From a checkpoint of a small image autoencoder.
Model: encoder norm layernorm, encoder depths [6, 6], decoder widths [48, 96, 144, 192].
Data: 73750 training examples, 47.9 epochs.
Rows from block 11 of the encoder, named by matrix and row number. Rows with one number belong to one attention dimension. Each number is 500 + 50 x the weight over its row's rms, rounded and kept within 0 to 999. All counts start at 0. Numbers have three digits each. After the name is the row's rms in percent of the matrix's.
# q: window attention query, key and value (stacked) (encoder.blocks.11.attn.qkv.weight, 288x96, the q third), inputs 0-95
# k: window attention query, key and value (stacked) (encoder.blocks.11.attn.qkv.weight, 288x96, the k third), inputs 0-95
q.81 098:598565652508504515568475479421480473551538574523543486496449540540514527487550450535490464443444555446610510461568491508472528454433536400540501526526525499515578533446558570448540488466511443447477442498516460569462392451473563571389478523455551454572512503529486519468476423519569561484
q.82 102:534482490590460485536520455468476510415522454483512512542552635536415531469530513499531461486497511573419449522514535475365479510431450558471568488468464509481507529561443532451441463538522526526410559486450579401418615507534530502543457503528510506444533494577422572481540515436618451474
q.83 101:525496470424499448501463510571498466545437441396490525480524531568462565495423497575573546462569500519425520514487471568590600534486533522522519478536488440630483489577490409528513548461541410440516396425443473532484453444570481552520587517537577504448420495482509512508570554556514462474
q.84 094:499420529502468452545503451469506467606538519514420483535514480477465485477516563431434590526525511553459553576466535595472574495475558519485529470445505502541528568512477545557529507491466501541569415537533495430421430515480424410476487452563598552481478552452503413570515512370470634485
q.85 102:502507449570490646488518485572518503522443503392448565566491462585578472474480553485500379496492445432464541421489431495494535498515445478458501602544536490515501513475622599507425558457593479511429508476500443483602460522545483512611475478526507481485511521492495491477480397456455524501
q.86 107:483377511538491524493549522484553486528487452491482555475425400408469572473470523412544474525498514508469501466557410503529465563469563507458438542567382483463453558567524456558601474488494563446522533549477520514465613524414455585423537524565519481517558443510478565490439606495445519479
q.87 101:590555518549459507487538457439561413439534465522563491524506543537516446580512465506465522516479474533517569506451533442439368503489528512446553646501494469525542465460372490451481493543489531522494490499493525519446525436525428515523456445465485503494639473519591487582638533499508418545
q.88 102:437413487509533545578535560558461561440509518569529442485437466435440496500483585567545546471472542446508480397517577462536673506447536400505523510467510541443364488420521445571516414482508461489460499425511569508514407489517492514505453542455500439463529510481496560512510475530450524480
q.89 096:472453488493529523418459462553462524512448542567544439407467474439458467549472543461527493520420559436548513487440572472605491531545479549512520552571435509456546478512489467486518529492630514510482503540539542476404598459487385509633552503534561540534394507407529484517440477474499421470
q.90 095:540529479461499553485425490518501420501538483540523513507499535561460532573603507459424450512450456440563433483490531447530569531502570499565497598479458510533507458562502369507501554495457606447488433445565556419531424530540399508556479537543468514544458450618426517500513570496494445410
q.91 104:463569549478547431469529546510519453525524461559525487477468434535520460537524388412440505528414595402414503474536534419453462514489530510498417454561555484521409475542501530467503478569461545521519536493457501511500436501487609520499484554403400569574485543461621481529454499491615504515
q.92 098:451330437513446488585528420514588543503484483494476528415497536385593535446495468450485505485439496485375504462537491562525524506482494483491542494617455537505565502484463504571412525483467434476537453443527495499447505540518515517538567568472559469472453417541507480529506613555534498427
q.93 086:517498475509510438427483611533484519478536474494500556434484568466408468557471512453508474505571549407488478494493569482482515584431523432475476485472564533417533519523430623523447500403574550553574498524535437468624516486528518502569581506423486562369459545491485491457494531496471415529
q.94 109:471494492525504478569472443444576499449564474467536567458472538568400549473552461481399639473619436474582514501502449475539446563471527535520444482547375490503457505482458553531537466515510462503463530473451494574540530450539556437623426462440514551495423515502578536503566519495447467502
q.95 091:466505442564514526477600563495558538553466505561473575400500500461523535462511486524546507511542484399493424531562488480581516435594427471483592510487515431511533484560556494441451453505421469458472490508443493564508442421492415551523575537497498459534481438399439411613457588460470487536
k.81 104:506504474577503519481564428470586527453568516524437528468473453460442480507460492511477533580392486486534454547443565575472530478630507469546523505601517457482527504413451471486460586427436507412608469537437482591500524485548482504492503578401540491471502537478481538493465518466498433361
k.82 112:449474523456490502525429469519519484547481397462517405554613512559558516445492521424515544541488479549471534506438490419580462499585505519558552503471500449444535535495523483551566537520465581530443499386517458523503578443497420596621524424444489515504512482394468476524494434531412527422
k.83 106:583523522525534453459520488499500527461510462581485505525518479484478556521513558402520487488381520536508501502532480426475391552476485443496381443447517475434580490461552418507471550496482497524527502525509485499458423565524541535547478542514348476590486563617488549451492502517519402640
k.84 099:477548613533527528490434519552415492446579415518500432469436461498584520580569519560494517506556451569480458502583589422445414554486530392525502465578519506499450503468467480433559490480490578517555550524479439486490528536495599496420556481518398473508541573449508527463563450487481460569
k.85 103:553486500440466606562404544509433472466482506607478542503531409456391475501432502524550424538593532419463547538511531428518478408537501520481514417439568467556405446475530551480579445471528535553462469528505471476433536562521572412404462485594506509500476508510465526550497499534553506508
k.86 110:422553485471476440524430522491579401501445504487445455538484447470472521509435511487510539474633573530498433407545488600509588551484507551523487568560552504520498501542440506431537407526503442531525506391475599455564448430581508466505584519485487498471459434548489503499526503622490474435
k.87 103:489599612440555476514493488557531543523489403512507497514500551497571504489501531495443433594537439502573490500522533435420491518465467520554438549465394545496511491607519523426534468449571588410446431502450510454537425520513407519469478489532573466491484549495497522479564418514431610427
k.88 101:465504508468476487456543526536563560538533490477389518505597495392479467484479460496431482524459462454509514591502486525516406562540499547402545609538545504481495586471483554388342504556480454538467513448507529541466465409442513447550456514495542518503451553501594431434448484436534486520
k.89 120:553476543565577495504447545431562598489516610413428460492567477432461490464584432471454523546549466476550480556418537574553474583423488505463499557514537469482490514526538478543458469514613524532486453423459514484497453418560531527483559440544460466488615517464493504493506512515623490414
k.90 112:432457556475423472550540462490485533427558379479530452477521481459559512399505533456480454446569533555497589546523521403566442496501507545404463506470512436489601483604517543572557459493533529490550414525457417497475480514451545418490471528465547476520540480517531479349470496502543512576
k.91 105:428434486453508562507466524459459545466488584510496525553460557486460526522440504500431536568476448620491480464457413520461544506548561576533567513398497469478515466553488428576468416552562444524536527575526532467488544465644412439577486516539555399436433481567522534495538490484465499459
k.92 105:545489492450489485494437507414441460600504514502534520627524572514616593514391466521480526472476616450467506495560454490589501441510451419478538527514477525542449489464486473474514481516408465562571580551484448515582504506453469490513474616540439556445545572548497551493517460588542476496
k.93 095:491419415519508518481467496527519526487396501537596491470515489557454338519539442565500456510395505511494490527511621459562563564474483563549477443534454463516450447519505551489569519594516444469470505446441464476424455455395473558522479468530552532564485506465531454494542623572460520497
k.94 107:460505465479575479475527499494464518553566484539524568544535471597611515496568484499628428550491477495353512516478481462565510508481465402496487468443401425538491453550446535484506563556490557425574512543621601500434467502471489555453459445519481519441470515443436466495480503492509590491
k.95 089:526436524494559536412454445450488435566584559481543466511530459473539571522570538520440549360439424593483560515475425512463595546501509536482489484517474606433442551429505468501540473439562562561460438491560519531476492523495517519493496579466544561569551445459399579483468468500543509461